Weights of a small class-conditioned image diffusion model.
Data: 195000 training examples, 10.2 epochs.
Rows from block 2 of a small class-conditioned image diffusion model, named by matrix and row number. Rows with one number belong to one channel. Each number is 50 + 15 x the weight over its row's rms, rounded and kept within 0 to 99. All counts start at 0. After the name is the row's rms in percent of the matrix's.
After each channel's rows are labels from the 100 images, of 14848 (inputs lightly noised), where the channel reaches its highest value: "strongest on" is what is common among them. Only what is clearly more common there than usual is listed. The data: simulated fluorescence microscopy of cells. In brackets: how many of the 100, against the usual share in percent.
# convs0: first 3x3 conv (model.enc.1.0.convs.0.weight, 192x192x3x3, each kernel summed), inputs 0-63
# convs1: second 3x3 conv (model.enc.1.0.convs.1.weight, 192x192x3x3, transposed, each kernel summed), outputs 0-63

convs0.55 082:61 48 32 40 17 51 23 44 33 37 57 43 22 37 37 35 24 51 28 15 26 67 49 35 58 34 55 48 46 40 62 54 56 50 57 47 53 45 34 56 25 78 50 45 63 66 54 57 27 47 76 26 42 17 27 52 60 61 63 38 40 58 47 45
convs1.55 114:54 55 24 44 49 66 38 44 54 58 54 60 57 62 40 52 39 64 51 67 47 44 34 41 70 47 64 71 25 40 42 70 58 51 59 72 64 42 35 29 19 58 59 53 49 40 57 54 48 34 60 46 56 22 59 50 39 49 45 47 28 18 61 68
strongest on: long thin cells (96 vs 13.2); magenta stain (41 vs 19.5)

convs0.83 116:50 37 31 42 69 50 66 50 47 40 69 36 51 36 52 45 47 49 31 46 46 48 58 19 50 37 51 50 25 37 36 30 43 51 30 50 16 46 54 31 50 38 32 45 50 36 50 50 38 50 00 60 49 39 10 38 48 50 50 54 56 50 50 53
convs1.83 246:66 39 56 65 50 33 39 20 40 68 52 23 57 43 43 34 60 57 68 40 65 35 68 59 55 35 44 28 37 62 62 42 75 32 35 52 41 57 49 21 41 51 37 37 44 66 50 60 34 47 31 35 32 56 57 32 48 38 48 20 75 33 23 18
strongest on: membrane rim (80 vs 12.8); few cells (66 vs 24.8); cells: one or two (66 vs 24.8)

convs0.90 097:49 47 44 26 58 50 55 50 50 38 33 52 48 46 37 66 62 49 30 37 54 44 44 36 53 59 41 50 55 32 66 45 34 50 37 26 35 29 52 22 41 32 26 29 52 23 48 50 34 50 28 51 50 49 18 19 50 47 50 52 53 89 42 41
convs1.90 142:44 42 44 48 39 45 47 45 38 54 64 33 68 39 30 35 63 32 60 58 58 49 58 70 44 49 38 35 27 61 32 47 72 55 35 51 43 68 34 36 44 57 53 11 45 63 39 60 36 40 34 40 25 41 47 26 50 39 43 25 42 36 32 27
strongest on: membrane rim (83 vs 12.8); few cells (53 vs 24.8); cells: one or two (53 vs 24.8)

convs0.0 106:61 25 42 29 49 49 74 49 53 50 37 39 47 53 45 52 41 35 45 52 48 67 41 53 77 17 48 50 42 72 32 58 48 47 77 65 71 62 57 47 32 91 47 47 50 63 49 43 64 55 61 46 61 38 17 35 50 61 47 52 48 45 50 67
convs1.0 056:43 10 50 51 34 46 29 46 45 51 80 37 48 41 61 53 23 46 32 47 39 45 46 43 48 48 34 61 30 23 49 65 57 42 60 38 74 62 37 59 44 96 55 50 46 53 54 48 48 59 45 48 58 67 38 23 32 43 49 34 48 55 43 38
strongest on: green stain (90 vs 20); ring around the nucleus (34 vs 12.3)

convs0.5 096:47 41 49 50 22 50 41 50 38 47 55 26 41 24 62 44 44 21 37 55 43 64 43 32 49 54 55 50 26 40 67 34 31 50 41 56 43 51 48 64 53 49 61 58 50 42 48 48 57 50 59 64 47 71 51 35 65 35 50 52 55 57 51 48
convs1.5 073:46 47 47 34 32 47 43 37 35 36 64 31 43 46 45 34 58 64 57 36 65 68 41 59 60 38 31 78 18 75 30 70 46 37 50 29 71 28 56 26 58 48 48 19 52 58 55 38 27 56 63 55 50 37 79 25 31 34 49 32 29 29 68 64
strongest on: membrane rim (50 vs 12.8); cyan stain (43 vs 20.2)

convs0.104 093:51 44 52 59 79 51 69 50 34 24 38 33 66 43 49 59 44 51 30 37 46 56 38 60 48 48 37 50 58 41 51 42 54 47 11 62 55 37 72 55 47 47 78 43 56 46 59 56 48 51 32 35 27 60 34 58 50 45 50 44 38 64 39 31
convs1.104 147:57 45 10 60 36 45 51 56 43 36 45 35 60 41 82 39 48 45 47 84 53 65 36 71 47 25 43 72 36 19 31 40 63 48 27 52 48 41 46 56 30 47 56 14 53 60 17 30 33 42 40 49 00 32 70 54 56 27 51 39 48 43 39 50
strongest on: long thin cells (66 vs 13.2); red stain (44 vs 20.1)

convs0.59 090:38 51 58 45 43 48 23 55 49 20 65 39 50 48 39 61 53 25 49 29 53 44 48 63 33 26 23 42 49 55 40 43 28 41 41 39 42 58 44 36 32 38 60 54 50 32 50 50 62 50 33 85 49 50 63 35 49 53 42 68 60 43 43 41
convs1.59 062:54 46 64 39 20 48 83 40 40 68 36 33 69 74 72 76 38 29 54 68 40 66 54 57 18 46 80 67 48 48 57 42 75 38 68 47 41 67 28 42 85 53 58 39 43 55 58 99 35 33 33 50 52 40 60 61 50 67 50 53 43 18 30 80
strongest on: red stain (46 vs 20.1); fibres (35 vs 12.7)

convs0.68 095:74 44 49 56 52 85 27 91 32 47 16 44 40 38 37 44 50 55 46 31 42 45 38 47 82 32 56 85 52 58 32 47 41 45 39 45 37 49 74 52 44 37 43 28 86 51 70 83 40 79 44 46 51 39 56 52 67 60 48 65 45 40 59 36
convs1.68 063:15 51 35 28 38 56 53 35 60 50 82 70 63 61 53 52 49 49 61 66 54 50 55 48 89 50 51 14 46 34 64 58 50 39 44 46 50 54 42 47 54 56 51 59 12 53 46 08 51 34 50 45 53 48 39 26 50 40 36 50 44 48 37 54
strongest on: dim (63 vs 24.6)

convs0.61 100:50 20 45 52 43 50 42 50 43 41 35 46 40 35 55 75 49 34 56 37 47 27 33 60 54 37 44 50 42 42 38 52 26 50 29 30 42 25 37 21 51 40 04 39 50 36 41 50 30 53 20 36 46 55 25 48 49 43 50 63 29 30 47 38
convs1.61 097:45 53 48 60 75 40 39 67 49 39 47 44 67 63 39 62 76 47 51 54 78 49 60 62 22 60 50 22 68 78 63 53 61 43 56 84 62 71 57 49 71 37 56 63 59 46 73 59 80 42 65 36 60 63 41 66 55 66 35 50 31 44 34 44
strongest on: dim (57 vs 24.6); fibres (38 vs 12.7)

convs0.94 097:69 54 49 34 43 76 58 71 46 62 26 44 43 29 52 39 36 55 41 38 24 79 42 50 68 53 45 78 44 45 47 44 46 58 69 38 53 55 51 49 42 29 63 33 81 52 78 69 53 55 34 59 48 57 66 51 74 77 92 41 59 59 35 65
convs1.94 101:50 48 63 48 39 29 69 50 61 37 75 84 64 56 43 52 48 68 57 34 65 35 32 52 87 64 67 44 56 44 52 61 18 60 57 53 39 51 71 50 44 52 36 59 37 41 23 53 62 59 69 54 72 49 51 35 77 45 50 57 02 56 51 63
strongest on: magenta stain (53 vs 19.5); ring around the nucleus (36 vs 12.3); fibres (33 vs 12.7)

convs0.40 084:53 37 54 50 35 52 35 50 47 89 30 70 40 24 32 66 35 46 54 52 62 52 39 40 67 26 33 50 58 47 49 39 44 50 53 57 53 72 34 66 26 54 62 53 55 44 44 44 35 50 70 37 63 67 29 93 48 57 51 53 58 55 45 85
convs1.40 067:50 23 58 36 48 36 54 46 44 54 67 60 60 67 66 69 36 43 40 41 72 49 61 41 37 50 40 57 35 54 13 12 20 34 64 51 44 57 60 26 67 38 61 43 43 59 46 52 50 59 47 54 44 55 44 33 44 54 62 41 44 46 16 42
strongest on: few cells (74 vs 24.8); cells: one or two (74 vs 24.8); yellow stain (53 vs 20.2); membrane rim (36 vs 12.8)

convs0.142 118:77 45 55 42 53 60 35 74 47 41 69 46 49 39 40 40 38 40 33 60 47 22 53 60 40 57 46 81 61 53 46 43 62 81 33 30 39 50 54 48 64 46 43 41 99 51 99 68 48 88 52 59 56 50 53 58 62 62 80 51 52 68 54 49
convs1.142 096:66 48 40 35 41 53 41 52 41 49 63 46 46 63 70 47 54 62 52 52 36 54 53 55 47 42 52 00 49 47 39 54 45 52 51 37 55 65 28 52 57 60 50 50 34 43 39 07 53 32 57 47 48 42 57 24 26 50 39 45 50 50 50 45
strongest on: yellow stain (58 vs 20.2); few cells (53 vs 24.8); cells: one or two (53 vs 24.8)

convs0.47 078:55 49 61 63 31 50 44 54 53 64 39 45 35 57 51 50 57 51 40 73 51 26 43 58 61 49 47 50 29 72 28 47 44 50 19 42 52 44 38 54 48 44 40 28 49 51 50 51 49 50 32 66 46 57 37 48 54 79 52 48 39 28 50 52
convs1.47 072:55 51 62 28 35 31 61 54 29 29 52 40 71 60 50 48 38 59 63 59 68 44 37 64 51 47 53 59 46 57 47 53 44 42 75 42 38 78 38 27 57 51 40 23 43 48 30 37 39 49 49 22 35 68 56 32 53 51 56 29 36 16 59 69
strongest on: membrane rim (71 vs 12.8); few cells (58 vs 24.8); cells: one or two (58 vs 24.8); yellow stain (46 vs 20.2)

convs0.7 129:50 64 40 40 29 50 49 50 50 59 46 46 50 47 47 36 46 65 49 57 18 42 38 26 53 49 57 51 51 55 58 36 00 50 50 27 70 59 34 49 61 62 57 53 49 15 48 53 84 53 35 57 34 44 66 05 46 77 50 48 53 40 52 55
convs1.7 134:40 62 56 41 58 54 49 58 51 44 44 52 39 49 63 57 40 46 33 56 57 51 46 35 39 64 64 58 45 51 45 37 00 29 57 50 67 56 46 49 59 38 65 54 51 29 42 67 63 46 32 51 39 53 24 20 51 57 63 50 49 57 58 52
strongest on: cyan stain (95 vs 20.2); few cells (77 vs 24.8); cells: one or two (77 vs 24.8); ring around the nucleus (34 vs 12.3)

convs0.15 102:49 51 59 73 39 49 37 50 40 98 31 25 38 38 65 31 47 32 61 44 43 24 34 56 59 41 51 46 39 42 14 34 37 46 21 15 43 47 37 65 45 58 26 72 55 45 47 46 56 49 47 39 42 56 53 49 55 46 50 53 57 77 41 99
convs1.15 171:48 29 30 32 66 67 47 53 48 70 58 64 47 49 33 43 46 46 45 50 39 42 49 57 52 54 49 70 39 48 34 27 41 48 55 41 57 40 74 48 53 54 40 18 43 70 12 70 35 53 43 56 22 35 65 54 36 61 44 44 48 20 50 55
strongest on: membrane rim (88 vs 12.8); cyan stain (67 vs 20.2); few cells (60 vs 24.8); cells: one or two (60 vs 24.8)

convs0.20 093:61 84 44 37 47 49 56 67 50 65 69 53 51 29 61 63 56 94 64 39 60 45 53 53 68 59 72 63 41 57 33 58 49 70 84 63 65 46 46 72 52 67 74 50 72 59 55 49 40 71 81 55 55 51 30 61 57 45 50 51 69 97 58 63
convs1.20 047:46 59 43 45 31 44 55 35 54 27 48 67 53 80 71 24 46 59 39 33 53 61 45 75 54 47 38 61 43 58 44 66 57 43 61 36 08 38 49 35 58 38 65 34 55 59 37 42 53 61 42 54 44 44 68 30 54 56 46 49 39 31 72 50
strongest on: yellow stain (74 vs 20.2); few cells (58 vs 24.8); cells: one or two (58 vs 24.8); membrane rim (35 vs 12.8)

convs0.87 091:52 18 62 63 19 50 62 51 33 81 28 61 42 20 47 31 60 34 56 32 64 49 52 55 28 24 45 49 71 51 45 47 56 53 18 41 67 42 42 40 57 37 74 53 36 58 51 51 48 44 59 69 58 29 37 56 53 40 46 45 19 64 37 53
convs1.87 048:51 47 34 21 51 53 66 30 44 44 46 26 67 47 76 15 17 34 58 67 51 36 58 57 46 31 49 55 37 40 56 27 66 39 32 57 54 49 62 55 41 21 50 66 68 54 56 63 59 28 48 51 56 34 41 56 60 53 36 83 48 42 31 99
strongest on: red stain (63 vs 20.1); ring around the nucleus (42 vs 12.3)

convs0.186 082:45 36 54 26 46 50 24 44 55 47 73 22 48 49 28 65 37 49 25 42 26 24 31 66 50 56 64 47 30 54 51 39 48 48 50 34 68 35 50 22 33 55 34 31 43 53 50 50 53 45 67 44 57 33 10 34 56 44 50 44 63 52 31 44
convs1.186 057:63 28 42 55 63 44 38 32 58 71 21 35 89 44 21 70 85 25 49 46 53 47 47 45 48 45 63 55 43 30 55 48 44 53 53 73 68 58 49 59 52 47 64 47 67 40 78 71 46 38 56 54 44 20 45 54 52 54 49 52 41 24 74 44
strongest on: few cells (95 vs 24.8); cells: one or two (95 vs 24.8); membrane rim (41 vs 12.8)

convs0.114 113:52 75 38 44 73 31 54 27 52 72 61 62 56 62 67 69 61 75 50 27 63 64 73 35 50 68 68 44 68 44 72 62 56 20 63 38 66 44 61 67 43 63 82 63 15 56 44 43 52 24 87 53 65 47 54 43 63 40 20 51 59 61 42 46
convs1.114 068:49 45 47 44 51 69 25 57 21 40 31 33 47 44 57 48 40 57 49 27 70 45 29 52 34 35 42 73 46 52 46 39 63 56 28 27 46 15 58 45 54 53 41 65 25 57 45 29 59 54 44 37 46 55 65 69 54 46 72 38 34 54 63 29
strongest on: ring around the nucleus (60 vs 12.3); green stain (48 vs 20)

convs0.82 101:67 40 41 42 59 76 58 89 46 38 53 43 52 54 40 37 53 35 37 48 41 37 59 57 70 33 49 83 52 52 38 44 46 73 46 72 51 42 37 40 55 32 27 46 80 63 88 99 44 87 53 35 30 52 53 53 61 77 61 47 29 51 53 63
convs1.82 077:44 61 43 39 23 30 34 12 44 43 95 47 54 65 53 46 50 60 69 53 52 45 56 57 81 56 45 00 73 46 52 42 58 44 37 48 55 50 62 50 42 60 45 45 44 56 61 00 60 37 55 44 83 41 62 38 12 28 03 58 48 46 57 40
strongest on: magenta stain (63 vs 19.5); few cells (51 vs 24.8); cells: one or two (51 vs 24.8); fragmented nuclei (31 vs 12.3)

convs0.51 089:41 56 48 47 78 42 77 39 34 52 40 52 48 29 40 58 29 51 52 34 39 13 27 34 82 34 45 39 41 52 32 18 56 46 26 58 36 57 17 37 43 44 42 20 43 42 41 49 47 44 33 84 58 41 56 56 28 47 44 38 27 53 44 54
convs1.51 057:54 22 53 56 63 55 52 43 41 67 41 72 28 50 43 57 04 39 36 69 39 57 48 54 42 57 49 60 47 40 75 70 39 37 51 52 67 55 43 59 24 99 57 40 47 79 76 51 55 38 48 60 44 40 62 61 35 70 45 59 48 59 44 63
strongest on: cyan stain (87 vs 20.2); membrane rim (43 vs 12.8); fibres (33 vs 12.7)

convs0.129 086:44 39 58 51 62 54 52 53 30 39 54 38 40 46 35 69 72 35 49 54 51 26 80 42 72 58 69 65 45 25 51 38 44 40 52 62 56 62 41 50 36 47 37 56 56 38 76 49 66 85 88 58 36 37 31 46 38 46 58 50 59 59 55 68
convs1.129 055:51 27 28 45 37 39 38 49 54 66 44 33 32 60 92 36 55 45 53 59 53 27 44 59 69 54 04 55 55 29 56 31 91 50 39 43 42 55 32 31 42 40 29 43 35 59 53 01 78 67 50 45 67 26 62 38 30 40 32 47 62 57 53 36
strongest on: few cells (62 vs 24.8); cells: one or two (62 vs 24.8); ring around the nucleus (51 vs 12.3); yellow stain (47 vs 20.2)

convs0.43 121:49 22 45 38 49 50 57 50 47 41 51 38 44 36 48 33 25 39 50 64 39 36 41 72 50 30 38 48 43 48 48 58 64 50 44 46 54 58 53 49 30 92 41 25 50 73 50 47 80 50 61 54 53 40 00 79 51 45 50 57 36 43 44 33
convs1.43 138:55 00 55 55 67 30 45 51 28 51 68 50 43 49 51 66 53 43 50 47 45 51 50 71 54 44 45 52 47 56 57 49 65 30 58 41 82 56 52 48 65 75 49 57 42 52 38 36 49 51 31 43 57 51 52 38 45 44 44 50 54 47 30 54
strongest on: dim (79 vs 24.6); fragmented nuclei (69 vs 12.3); cyan stain (65 vs 20.2)

convs0.141 163:56 56 50 55 44 50 85 50 44 44 50 48 47 47 45 49 42 99 51 48 50 99 39 46 50 37 61 50 54 59 85 32 49 50 64 55 62 77 43 45 47 39 39 63 50 55 50 52 43 50 23 77 53 48 49 61 54 57 50 43 43 50 43 68
convs1.141 233:49 45 60 15 53 42 59 50 61 41 40 64 45 48 62 50 26 36 44 45 31 43 45 32 47 50 52 59 46 17 67 43 49 35 40 28 30 35 62 21 26 38 59 16 32 35 32 61 51 45 41 47 64 64 37 39 27 49 73 50 37 47 40 51
strongest on: ring around the nucleus (65 vs 12.3); few cells (51 vs 24.8); cells: one or two (51 vs 24.8)

convs0.143 103:46 63 40 45 99 50 31 57 41 76 73 55 67 59 42 78 51 41 51 29 38 52 85 44 59 60 62 49 64 16 42 54 59 51 94 26 33 51 56 34 35 39 41 42 44 47 52 58 47 54 55 37 19 31 41 41 64 78 54 72 67 68 35 48
convs1.143 114:63 48 24 48 43 48 48 50 37 44 47 55 49 57 63 55 50 53 48 90 55 30 46 35 63 35 45 49 41 54 21 57 53 60 27 46 61 55 52 62 55 48 50 45 55 53 63 67 49 55 51 60 46 36 49 54 59 32 56 54 56 41 78 40
strongest on: ring around the nucleus (59 vs 12.3); yellow stain (55 vs 20.2); few cells (55 vs 24.8); cells: one or two (55 vs 24.8)

convs0.52 093:52 30 57 64 14 46 59 54 56 48 37 44 58 33 49 33 44 27 51 36 65 47 41 54 56 30 57 44 46 57 40 57 22 54 41 31 53 41 05 20 48 21 50 34 50 73 37 55 46 49 00 29 68 46 64 73 30 38 53 49 52 39 53 56
convs1.52 063:39 36 50 46 43 49 53 49 48 30 39 72 70 73 60 48 50 35 54 35 47 45 58 85 45 47 87 51 47 63 48 28 00 35 33 44 52 49 50 50 40 35 69 54 53 68 39 40 55 53 58 89 35 47 50 56 59 60 52 57 70 62 33 48
strongest on: cyan stain (93 vs 20.2); few cells (56 vs 24.8); cells: one or two (56 vs 24.8); ring around the nucleus (35 vs 12.3)

convs0.64 160:52 38 43 45 46 50 44 50 48 62 46 49 43 18 34 39 51 61 41 50 39 58 44 56 64 48 24 52 51 54 42 58 39 52 56 45 29 51 50 15 44 34 53 41 48 50 54 56 50 52 04 40 19 32 57 71 56 89 50 57 62 50 35 68
convs1.64 239:30 41 61 31 63 37 60 44 48 56 52 62 35 38 41 74 45 47 37 46 42 50 50 54 53 54 50 37 58 70 38 44 51 36 69 54 52 54 54 46 68 46 48 56 46 54 38 28 44 44 56 39 66 22 52 61 28 56 39 46 48 47 59 64
strongest on: few cells (67 vs 24.8); cells: one or two (67 vs 24.8); red stain (58 vs 20.1); fibres (37 vs 12.7)

convs0.95 093:48 48 36 46 39 49 51 50 56 56 48 59 28 27 38 46 34 68 41 33 27 35 45 62 59 30 31 46 59 68 63 49 61 44 90 44 50 24 54 08 38 45 41 25 66 58 66 60 56 35 26 34 28 48 81 70 59 67 48 56 31 44 50 21
convs1.95 060:61 44 43 59 34 53 52 42 52 71 87 59 54 59 42 76 38 73 54 74 50 41 47 76 77 46 62 48 58 41 79 57 32 35 67 40 76 53 25 35 34 54 60 53 69 63 49 57 56 74 54 58 70 44 51 48 68 75 43 54 52 45 51 59
strongest on: fibres (52 vs 12.7)

convs0.128 084:41 59 56 16 28 51 39 52 48 58 30 37 48 55 20 39 21 47 25 54 42 57 27 72 45 21 35 40 58 73 48 41 33 44 59 52 82 65 52 57 19 68 65 50 45 39 53 57 88 50 51 66 33 53 13 39 60 68 47 29 50 68 45 46
convs1.128 077:55 15 45 57 49 50 43 44 43 53 34 34 38 42 55 20 45 60 56 37 23 29 51 49 55 51 60 63 38 29 50 66 54 42 46 26 87 26 45 61 56 80 44 50 43 52 55 52 37 65 64 41 46 62 42 23 47 60 45 47 36 38 58 51
strongest on: cyan stain (100 vs 20.2); few cells (59 vs 24.8); cells: one or two (59 vs 24.8); ring around the nucleus (48 vs 12.3)

convs0.188 101:52 39 26 47 38 50 51 51 31 53 70 32 36 43 32 43 43 43 41 55 29 29 70 29 65 74 45 52 46 42 43 39 29 47 46 52 32 71 51 64 27 21 24 47 53 41 48 52 37 50 58 44 32 31 46 29 60 76 50 76 80 61 47 57
convs1.188 197:26 45 56 02 40 61 52 50 34 35 36 61 27 54 27 55 40 37 42 26 40 44 10 28 44 40 48 46 51 34 41 37 47 50 55 45 41 27 37 52 36 46 48 29 49 37 61 67 23 48 45 47 52 51 42 26 31 48 46 41 48 48 55 39
strongest on: cyan stain (76 vs 20.2); few cells (70 vs 24.8); cells: one or two (70 vs 24.8); long thin cells (49 vs 13.2)

convs0.80 103:47 64 62 31 16 48 50 48 44 68 34 51 35 36 49 38 52 65 47 38 57 78 32 83 54 41 53 49 42 49 56 39 50 45 51 47 45 37 56 22 50 45 53 31 46 73 43 31 44 50 00 55 34 34 64 55 47 48 43 70 86 30 56 69
convs1.80 068:44 53 61 52 67 44 50 52 32 54 61 55 58 49 29 52 44 45 75 66 33 29 61 70 16 50 46 44 78 45 43 19 50 35 44 49 43 44 53 20 69 48 44 50 39 82 43 96 48 58 42 41 25 68 72 47 51 78 41 73 69 44 34 99
strongest on: magenta stain (62 vs 19.5); membrane rim (36 vs 12.8)

convs0.13 106:51 39 56 49 33 50 70 48 52 54 56 46 39 27 60 35 39 42 44 48 48 57 52 49 51 54 78 50 55 55 37 67 66 50 48 72 31 58 59 63 37 52 38 61 59 72 47 46 47 48 82 58 43 55 61 73 48 49 50 48 35 51 51 68
convs1.13 113:43 51 56 37 55 41 34 24 23 49 58 31 25 36 35 61 55 54 63 43 37 47 31 58 59 38 19 29 52 41 55 31 73 41 42 41 52 45 34 34 72 37 32 41 13 57 42 19 29 70 23 57 48 58 59 55 80 18 53 36 52 39 35 43
strongest on: green stain (81 vs 20); few cells (75 vs 24.8); cells: one or two (75 vs 24.8); ring around the nucleus (39 vs 12.3)

convs0.84 087:48 50 41 56 41 51 38 50 40 23 55 52 35 45 48 59 29 34 52 59 37 44 40 45 39 34 58 50 63 54 57 50 44 51 32 42 71 31 40 18 28 61 46 35 60 52 41 52 57 50 06 33 49 47 62 56 61 90 51 47 60 12 39 33
convs1.84 091:38 41 44 40 70 35 45 32 48 51 34 25 54 44 25 46 42 31 58 20 41 44 40 70 36 45 35 50 21 68 17 46 62 37 47 54 51 53 31 51 53 37 69 53 23 56 79 45 43 34 32 55 45 42 40 39 46 51 49 57 39 26 34 62
strongest on: ring around the nucleus (62 vs 12.3)

convs0.30 101:41 23 44 42 35 50 43 50 33 12 30 30 45 34 33 24 33 25 30 52 40 66 53 26 50 52 52 48 29 57 56 35 39 51 34 57 42 35 31 68 54 43 31 33 48 46 51 50 59 47 77 54 26 36 03 52 51 40 45 32 17 50 50 41
convs1.30 175:52 45 51 28 34 36 48 59 51 50 25 58 38 45 40 59 29 31 47 48 40 46 24 31 49 39 62 45 40 32 40 52 37 44 42 51 42 41 42 48 23 35 60 57 72 40 61 57 54 40 26 38 64 52 19 30 21 36 67 54 20 42 59 67
strongest on: long thin cells (80 vs 13.2); few cells (56 vs 24.8); cells: one or two (56 vs 24.8); cyan stain (46 vs 20.2)

convs0.45 088:51 57 53 46 38 53 52 50 41 63 60 52 40 23 56 51 52 57 72 33 68 60 60 59 58 55 69 53 57 20 59 43 33 45 62 61 47 74 42 60 41 43 53 45 55 63 50 50 37 49 80 81 58 74 17 66 45 53 53 56 64 63 61 72
convs1.45 073:40 75 44 41 55 59 78 39 27 77 47 64 56 67 57 52 34 39 51 53 86 51 40 43 69 49 48 56 45 58 24 46 20 33 58 56 38 77 55 42 57 59 44 42 23 58 35 38 55 52 44 75 52 50 43 41 69 19 61 56 30 62 76 44
strongest on: magenta stain (100 vs 19.5); dim (78 vs 24.6); few cells (56 vs 24.8); cells: one or two (56 vs 24.8)

convs0.102 101:50 42 47 69 28 48 55 47 65 08 45 56 47 40 39 33 55 62 57 66 47 42 38 74 46 46 56 48 31 54 45 69 44 49 37 61 60 50 48 43 59 66 30 44 57 68 43 44 54 50 02 61 28 71 66 63 54 54 47 39 44 44 66 36
convs1.102 059:42 44 38 59 30 36 33 61 23 61 56 56 84 50 70 54 80 65 44 44 48 54 54 49 50 54 37 50 46 70 76 23 54 24 51 54 67 62 35 36 62 51 46 54 31 81 55 41 58 74 64 40 39 71 56 34 70 55 37 63 51 41 31 74
strongest on: yellow stain (74 vs 20.2); few cells (62 vs 24.8); cells: one or two (62 vs 24.8); fibres (34 vs 12.7)

convs0.189 086:54 51 33 50 61 48 34 58 28 46 50 39 41 60 29 63 49 49 29 60 20 55 58 16 57 54 35 49 48 26 51 59 32 51 58 66 50 47 53 45 60 84 56 39 53 67 54 53 60 53 48 23 26 35 64 20 39 57 46 53 50 41 45 55
convs1.189 065:75 41 42 73 40 51 26 33 49 52 55 28 23 56 36 53 63 49 65 42 90 40 52 44 61 42 42 62 39 46 34 40 46 28 44 48 48 35 35 47 48 64 38 53 55 67 46 40 49 49 84 84 60 51 74 41 43 71 49 60 61 38 42 46
strongest on: magenta stain (58 vs 19.5); few cells (55 vs 24.8); cells: one or two (55 vs 24.8); membrane rim (31 vs 12.8)

convs0.66 102:50 42 48 58 32 50 21 50 52 36 72 50 54 58 38 38 52 03 65 40 66 13 43 44 57 61 43 51 10 52 29 45 31 53 19 19 43 31 49 35 55 39 32 62 50 47 58 47 64 54 35 50 58 37 33 71 49 34 51 31 39 40 63 24
convs1.66 049:39 69 44 38 25 46 54 39 80 44 66 51 79 52 62 66 40 32 59 60 67 68 59 60 41 67 40 58 60 67 56 60 37 23 22 68 62 50 10 65 41 40 49 40 34 59 77 41 67 71 53 47 49 40 59 24 89 68 42 69 31 52 43 67
strongest on: magenta stain (46 vs 19.5); fibres (35 vs 12.7); ring around the nucleus (29 vs 12.3)

convs0.31 101:47 25 50 53 54 54 72 50 28 39 44 57 36 24 63 55 34 65 50 52 43 52 66 36 43 39 56 49 40 49 40 46 41 49 40 40 41 39 28 47 58 39 53 48 52 27 59 49 29 50 21 48 43 51 30 36 50 31 50 35 07 44 55 32
convs1.31 151:56 38 25 59 49 37 44 41 47 46 53 22 65 42 49 44 71 39 61 49 64 46 57 62 43 22 50 40 35 60 44 32 99 44 33 41 42 67 37 51 40 53 48 20 46 60 53 46 25 38 33 34 36 46 53 30 42 35 50 38 57 47 37 32
strongest on: membrane rim (87 vs 12.8); few cells (66 vs 24.8); cells: one or two (66 vs 24.8); green stain (41 vs 20)

convs0.65 099:50 55 51 51 55 52 50 63 44 80 26 37 43 39 50 31 38 26 61 42 33 52 39 54 62 28 41 53 25 48 23 39 37 53 52 46 59 19 45 37 43 62 52 55 47 60 52 50 41 51 26 75 48 44 44 43 59 60 50 68 59 53 45 62
convs1.65 077:35 66 56 27 68 32 53 49 44 78 71 44 34 49 10 32 47 45 61 38 46 31 64 66 72 55 57 41 87 56 26 52 59 30 39 55 68 59 46 26 31 50 26 97 64 42 65 61 56 57 54 70 61 61 60 27 70 70 38 53 38 53 46 70
strongest on: fibres (89 vs 12.7); few cells (55 vs 24.8); cells: one or two (55 vs 24.8)

convs0.123 099:47 48 38 52 14 50 59 51 60 44 31 55 66 38 52 17 48 23 58 53 62 33 64 70 43 43 57 52 64 53 23 43 44 50 25 39 46 51 44 65 48 60 58 60 50 62 59 50 50 50 83 55 46 75 59 54 08 24 49 24 55 86 50 51
convs1.123 063:48 68 43 35 35 47 24 44 24 63 41 46 40 60 64 46 56 65 33 91 59 41 50 40 46 32 38 53 54 80 52 46 62 44 52 43 37 71 22 38 69 40 56 79 45 68 62 44 39 63 62 81 13 57 38 49 44 56 53 58 32 63 49 62
strongest on: ring around the nucleus (88 vs 12.3); few cells (71 vs 24.8); cells: one or two (71 vs 24.8); yellow stain (44 vs 20.2)

convs0.2 092:50 80 65 54 33 54 52 49 47 60 28 39 50 16 56 47 63 08 38 37 54 23 53 46 45 60 64 50 72 53 44 53 66 42 37 65 61 51 63 73 52 45 69 47 42 45 50 42 44 50 61 43 60 60 40 47 46 36 50 47 38 79 55 53
convs1.2 086:48 89 47 52 60 49 38 46 28 47 57 77 63 57 51 50 60 58 51 39 50 45 06 78 58 50 52 56 30 58 56 32 28 37 74 27 09 52 64 62 58 25 52 40 46 53 51 49 56 52 21 42 56 33 56 44 46 50 48 50 31 33 27 61
strongest on: ring around the nucleus (66 vs 12.3); few cells (62 vs 24.8); cells: one or two (62 vs 24.8); magenta stain (51 vs 19.5)

convs0.28 086:59 45 63 51 31 50 54 50 44 45 28 30 51 40 42 42 55 62 50 68 46 20 52 13 52 25 64 50 46 74 61 48 21 51 37 54 66 61 33 77 69 47 60 55 51 37 50 44 52 36 70 50 61 44 28 37 42 45 47 34 39 50 55 63
convs1.28 072:44 18 61 74 59 47 25 49 42 72 62 40 78 34 76 57 29 60 60 34 66 29 65 29 46 49 27 37 42 91 43 09 00 21 66 28 57 47 52 34 30 48 38 54 40 55 54 53 44 65 39 34 65 58 58 43 45 45 54 48 65 26 32 47
strongest on: cyan stain (98 vs 20.2); dim (96 vs 24.6); membrane rim (56 vs 12.8)

convs0.93 105:81 23 41 53 51 63 46 78 38 80 51 47 38 33 43 42 44 67 35 45 25 78 47 34 47 41 49 78 50 63 69 46 42 65 81 60 37 38 75 50 38 21 74 61 69 32 55 78 34 57 58 42 39 37 68 45 62 86 68 44 66 69 38 64
convs1.93 093:35 12 52 34 56 45 40 35 55 55 84 72 50 43 43 44 07 68 59 18 24 38 43 50 81 84 70 70 58 22 38 45 42 37 34 41 83 46 59 36 41 70 41 23 49 59 43 50 37 61 32 49 53 55 60 54 56 47 51 30 51 49 77 42
strongest on: cyan stain (100 vs 20.2); membrane rim (30 vs 12.8)

convs0.4 082:57 44 51 35 42 54 56 63 70 24 56 55 36 44 41 45 25 04 36 44 48 19 54 53 38 35 30 65 57 58 49 68 42 43 31 55 50 77 53 56 34 49 73 48 50 35 37 56 50 49 51 57 47 43 32 75 46 35 50 38 00 47 62 19
convs1.4 066:35 13 53 60 53 32 30 29 52 38 65 69 54 66 60 72 58 41 32 50 68 61 58 67 57 55 36 42 46 70 50 22 59 26 54 56 25 70 44 52 66 60 50 43 42 49 48 35 72 44 25 53 51 29 59 44 63 45 45 48 55 55 40 50
strongest on: membrane rim (80 vs 12.8); green stain (55 vs 20)

convs0.121 088:44 55 75 42 38 52 53 47 48 42 23 37 59 29 67 34 43 27 44 25 65 10 67 60 56 52 38 50 48 60 33 60 29 50 25 46 55 27 54 39 52 33 16 44 50 62 52 50 26 51 11 39 35 46 45 40 50 58 50 56 19 43 34 34
convs1.121 099:49 29 63 24 44 50 24 52 35 53 37 55 50 52 53 37 45 31 45 29 53 64 37 41 42 48 56 50 49 48 61 25 84 51 20 39 53 44 50 99 52 54 68 47 54 61 58 62 49 45 47 43 51 43 61 40 44 57 24 53 43 51 26 38
strongest on: green stain (92 vs 20); long thin cells (75 vs 13.2)